{
  "train_examples": 295000,
  "init": "orthogonal",
  "lr_schedule": "cosine_restarts"
}
Rows from block 9 of the image encoder of a small model that answers yes/no questions on an image's attributes, named by matrix and row number. Rows with one number belong to one neuron. Each number is 50 + 12 x the weight over its row's rms, rounded and kept within 0 to 99. All counts start at 0.
After each neuron's rows are labels from the 100 images, of 14976, where the neuron reaches its highest value: "responds to" is what is common among them; "colour at peak" is the nearest of a few named colours to the mean colour under the peak. Only what is clearly more common there than usual is listed. The data: histories of elementary cellular automata, time running down. In brackets: how many of the 100, against the usual share in percent.
# fc1: MLP up (encoder.blocks.9.mlp.fc1.weight, 576x192), inputs 0-47
# fc2: MLP down (encoder.blocks.9.mlp.fc2.weight, 192x576, transposed), outputs 0-47

fc1.387:31 65 60 47 44 45 27 58 50 54 34 66 61 64 61 59 46 44 64 40 55 50 47 59 41 50 47 59 45 39 62 63 37 43 45 70 47 50 36 51 51 65 36 42 46 38 51 46
fc2.387:63 75 37 55 54 47 23 48 57 48 56 55 60 40 54 63 61 38 49 45 47 51 45 56 38 30 48 42 43 32 49 30 48 41 43 70 49 60 59 45 49 35 73 34 67 34 52 33
responds to: 010 turns on (88 vs 50.4)
colour at peak: black (42 vs 17.1)

fc1.36:37 50 49 41 39 51 58 54 45 54 28 48 70 44 46 38 46 48 52 59 49 54 27 58 58 58 59 48 65 51 46 58 37 29 57 64 66 58 40 77 22 48 27 37 56 43 55 62
fc2.36:33 75 69 39 62 51 33 79 41 37 47 50 55 46 45 73 54 64 34 50 58 54 48 56 47 43 44 47 31 55 53 42 38 49 61 40 65 55 67 41 60 63 63 56 44 36 45 36
responds to: 111 turns on (79 vs 50)
colour at peak: white (29 vs 5.2)

fc1.88:44 55 50 39 44 49 36 48 37 32 30 44 54 47 66 42 44 55 45 54 58 64 48 18 47 47 59 67 69 52 46 67 45 23 56 41 43 52 29 45 58 36 79 57 43 75 65 55
fc2.88:53 70 78 51 52 61 59 45 65 52 47 55 40 47 50 50 75 53 34 46 49 45 14 52 56 59 30 48 63 61 46 75 41 50 64 57 60 52 63 35 43 58 47 46 53 38 51 34
responds to: 111 turns on (91 vs 50); 110 turns on (89 vs 50.3); 011 turns on (89 vs 51.1)
colour at peak: white (76 vs 5.2)

fc1.466:34 40 42 52 47 46 80 40 58 54 45 61 49 63 47 47 26 51 51 55 46 60 35 40 46 40 54 42 65 18 32 64 52 48 41 57 40 52 33 54 44 42 43 33 32 48 70 64
fc2.466:55 42 51 46 47 36 58 63 40 69 48 47 48 39 35 64 54 54 49 50 61 38 51 58 65 47 54 56 43 73 47 36 42 47 67 62 86 78 40 36 36 53 50 35 44 31 61 44
responds to: 111 turns on (83 vs 50)
colour at peak: white (35 vs 5.2)

fc1.325:35 69 35 40 41 35 72 44 41 35 54 58 68 63 39 53 56 66 49 60 40 68 58 76 41 53 65 67 55 59 73 61 57 39 44 66 39 67 57 56 60 52 48 59 41 50 47 52
fc2.325:54 20 39 44 65 45 45 39 45 54 56 40 66 52 39 43 45 58 42 44 54 72 54 59 53 41 50 49 34 55 45 67 61 40 31 42 59 60 50 47 57 63 43 76 42 49 60 51
responds to: 111 turns on (92 vs 50); 110 turns on (81 vs 50.3); large cells (70 vs 39.9)
colour at peak: white (38 vs 5.2)

fc1.157:60 45 72 42 56 41 30 41 41 43 33 40 25 60 52 34 71 51 45 68 41 45 32 47 42 45 49 65 64 43 53 52 66 40 59 37 40 48 64 55 40 51 47 41 19 40 51 48
fc2.157:41 71 46 51 45 47 10 55 52 46 42 67 46 46 46 59 66 43 55 56 56 32 39 64 68 54 53 71 80 52 32 54 52 53 66 36 61 49 62 53 55 61 46 59 47 44 52 43
responds to: 111 turns on (100 vs 50); 101 turns on (95 vs 49.4); 011 turns on (93 vs 51.1); 110 turns on (92 vs 50.3)
colour at peak: white (99 vs 5.2)

fc1.556:41 63 56 64 44 63 44 53 55 31 55 68 62 53 48 35 51 42 63 36 44 51 33 56 24 67 49 62 49 52 69 65 52 56 43 53 45 57 53 46 46 38 43 43 46 47 69 44
fc2.556:30 64 68 59 35 50 29 56 31 66 44 57 53 42 72 33 54 60 56 46 52 27 61 56 52 50 44 82 34 60 41 38 50 40 71 44 57 48 66 42 47 71 43 62 59 52 51 33
responds to: 010 turns on (91 vs 50.4)
colour at peak: black (50 vs 17.1)

fc1.400:64 70 31 59 42 74 43 52 53 47 40 33 33 48 65 58 39 56 54 26 46 60 65 63 58 63 74 53 44 42 45 40 57 37 40 51 41 45 53 83 48 30 51 41 65 55 37 31
fc2.400:31 64 33 60 70 42 54 51 62 39 38 64 58 57 49 26 47 36 59 44 27 42 41 54 55 54 42 56 35 56 75 69 20 50 31 43 61 37 47 52 44 62 41 55 52 51 65 34
responds to: 010 turns on (82 vs 50.4)
colour at peak: black (51 vs 17.1)

fc1.6:41 60 52 39 35 46 55 64 38 51 37 51 37 67 44 23 48 53 45 43 16 50 32 44 44 16 37 55 65 47 40 35 51 45 49 54 59 46 46 48 67 47 50 60 11 48 75 37
fc2.6:62 68 60 66 43 51 47 69 45 31 38 70 48 28 62 57 57 44 41 35 54 41 60 66 51 41 47 58 53 47 27 39 56 59 58 53 53 45 63 38 57 61 53 55 75 49 67 46
responds to: 111 turns on (100 vs 50); 101 turns on (94 vs 49.4); 011 turns on (91 vs 51.1); 110 turns on (89 vs 50.3)
colour at peak: white (94 vs 5.2)

fc1.143:48 55 68 76 52 27 40 53 35 56 56 47 53 44 48 91 79 46 78 48 55 65 57 60 59 36 36 56 47 55 49 82 44 25 52 67 71 37 57 37 43 39 50 58 72 59 52 53
fc2.143:45 65 47 39 51 52 15 37 53 41 32 51 60 56 64 54 67 46 58 18 56 44 53 54 43 36 44 59 22 58 51 43 37 49 46 56 50 79 46 44 41 48 51 49 55 53 42 47
responds to: 010 turns on (96 vs 50.4)
colour at peak: black (44 vs 17.1)

fc1.307:61 48 65 57 42 46 43 63 31 20 32 68 37 59 35 67 46 58 38 52 34 37 45 38 46 61 43 43 56 54 51 39 56 43 42 62 44 44 49 41 74 50 42 36 45 58 40 52
fc2.307:45 61 44 45 29 63 11 47 57 50 44 68 48 43 46 58 65 55 39 43 57 33 32 58 55 48 54 60 54 55 52 58 49 55 50 54 51 64 69 48 42 63 46 52 52 45 57 45
responds to: 111 turns on (83 vs 50); 011 turns on (78 vs 51.1)
colour at peak: white (28 vs 5.2)

fc1.491:50 60 66 50 47 30 45 50 78 25 63 48 67 46 40 72 45 62 48 43 46 41 68 73 56 59 51 41 60 61 64 62 37 71 57 55 57 34 48 54 39 51 60 68 47 41 56 59
fc2.491:44 75 43 49 39 57 42 32 70 59 35 43 57 48 46 49 45 62 38 50 38 67 59 59 50 56 43 50 54 85 37 51 52 47 58 46 31 40 49 51 57 51 53 43 59 35 34 49
responds to: 111 turns on (91 vs 50)
colour at peak: white (31 vs 5.2)

fc1.74:30 11 43 47 54 41 55 54 37 32 57 61 46 40 44 40 41 42 59 50 45 52 48 37 63 57 36 67 51 30 36 60 57 45 65 67 27 45 34 49 63 48 58 44 54 57 70 34
fc2.74:41 67 34 54 49 58 47 47 63 46 41 60 42 45 50 36 47 36 36 70 37 41 36 47 46 59 43 49 37 64 56 41 54 24 57 37 46 57 44 65 62 65 20 39 68 21 57 44
responds to: 010 turns on (86 vs 50.4)
colour at peak: black (45 vs 17.1)

fc1.514:41 29 70 61 34 51 61 33 61 62 52 53 56 64 46 55 60 55 49 56 44 80 46 60 31 46 51 58 27 56 36 58 33 51 60 39 54 40 48 55 45 37 64 58 45 55 63 49
fc2.514:70 62 69 47 46 72 20 34 46 50 28 65 55 40 56 56 55 40 53 42 67 21 36 59 49 53 63 59 43 58 62 55 27 51 52 49 44 69 74 47 41 41 49 56 73 40 79 59
responds to: 010 turns on (90 vs 50.4)
colour at peak: black (58 vs 17.1)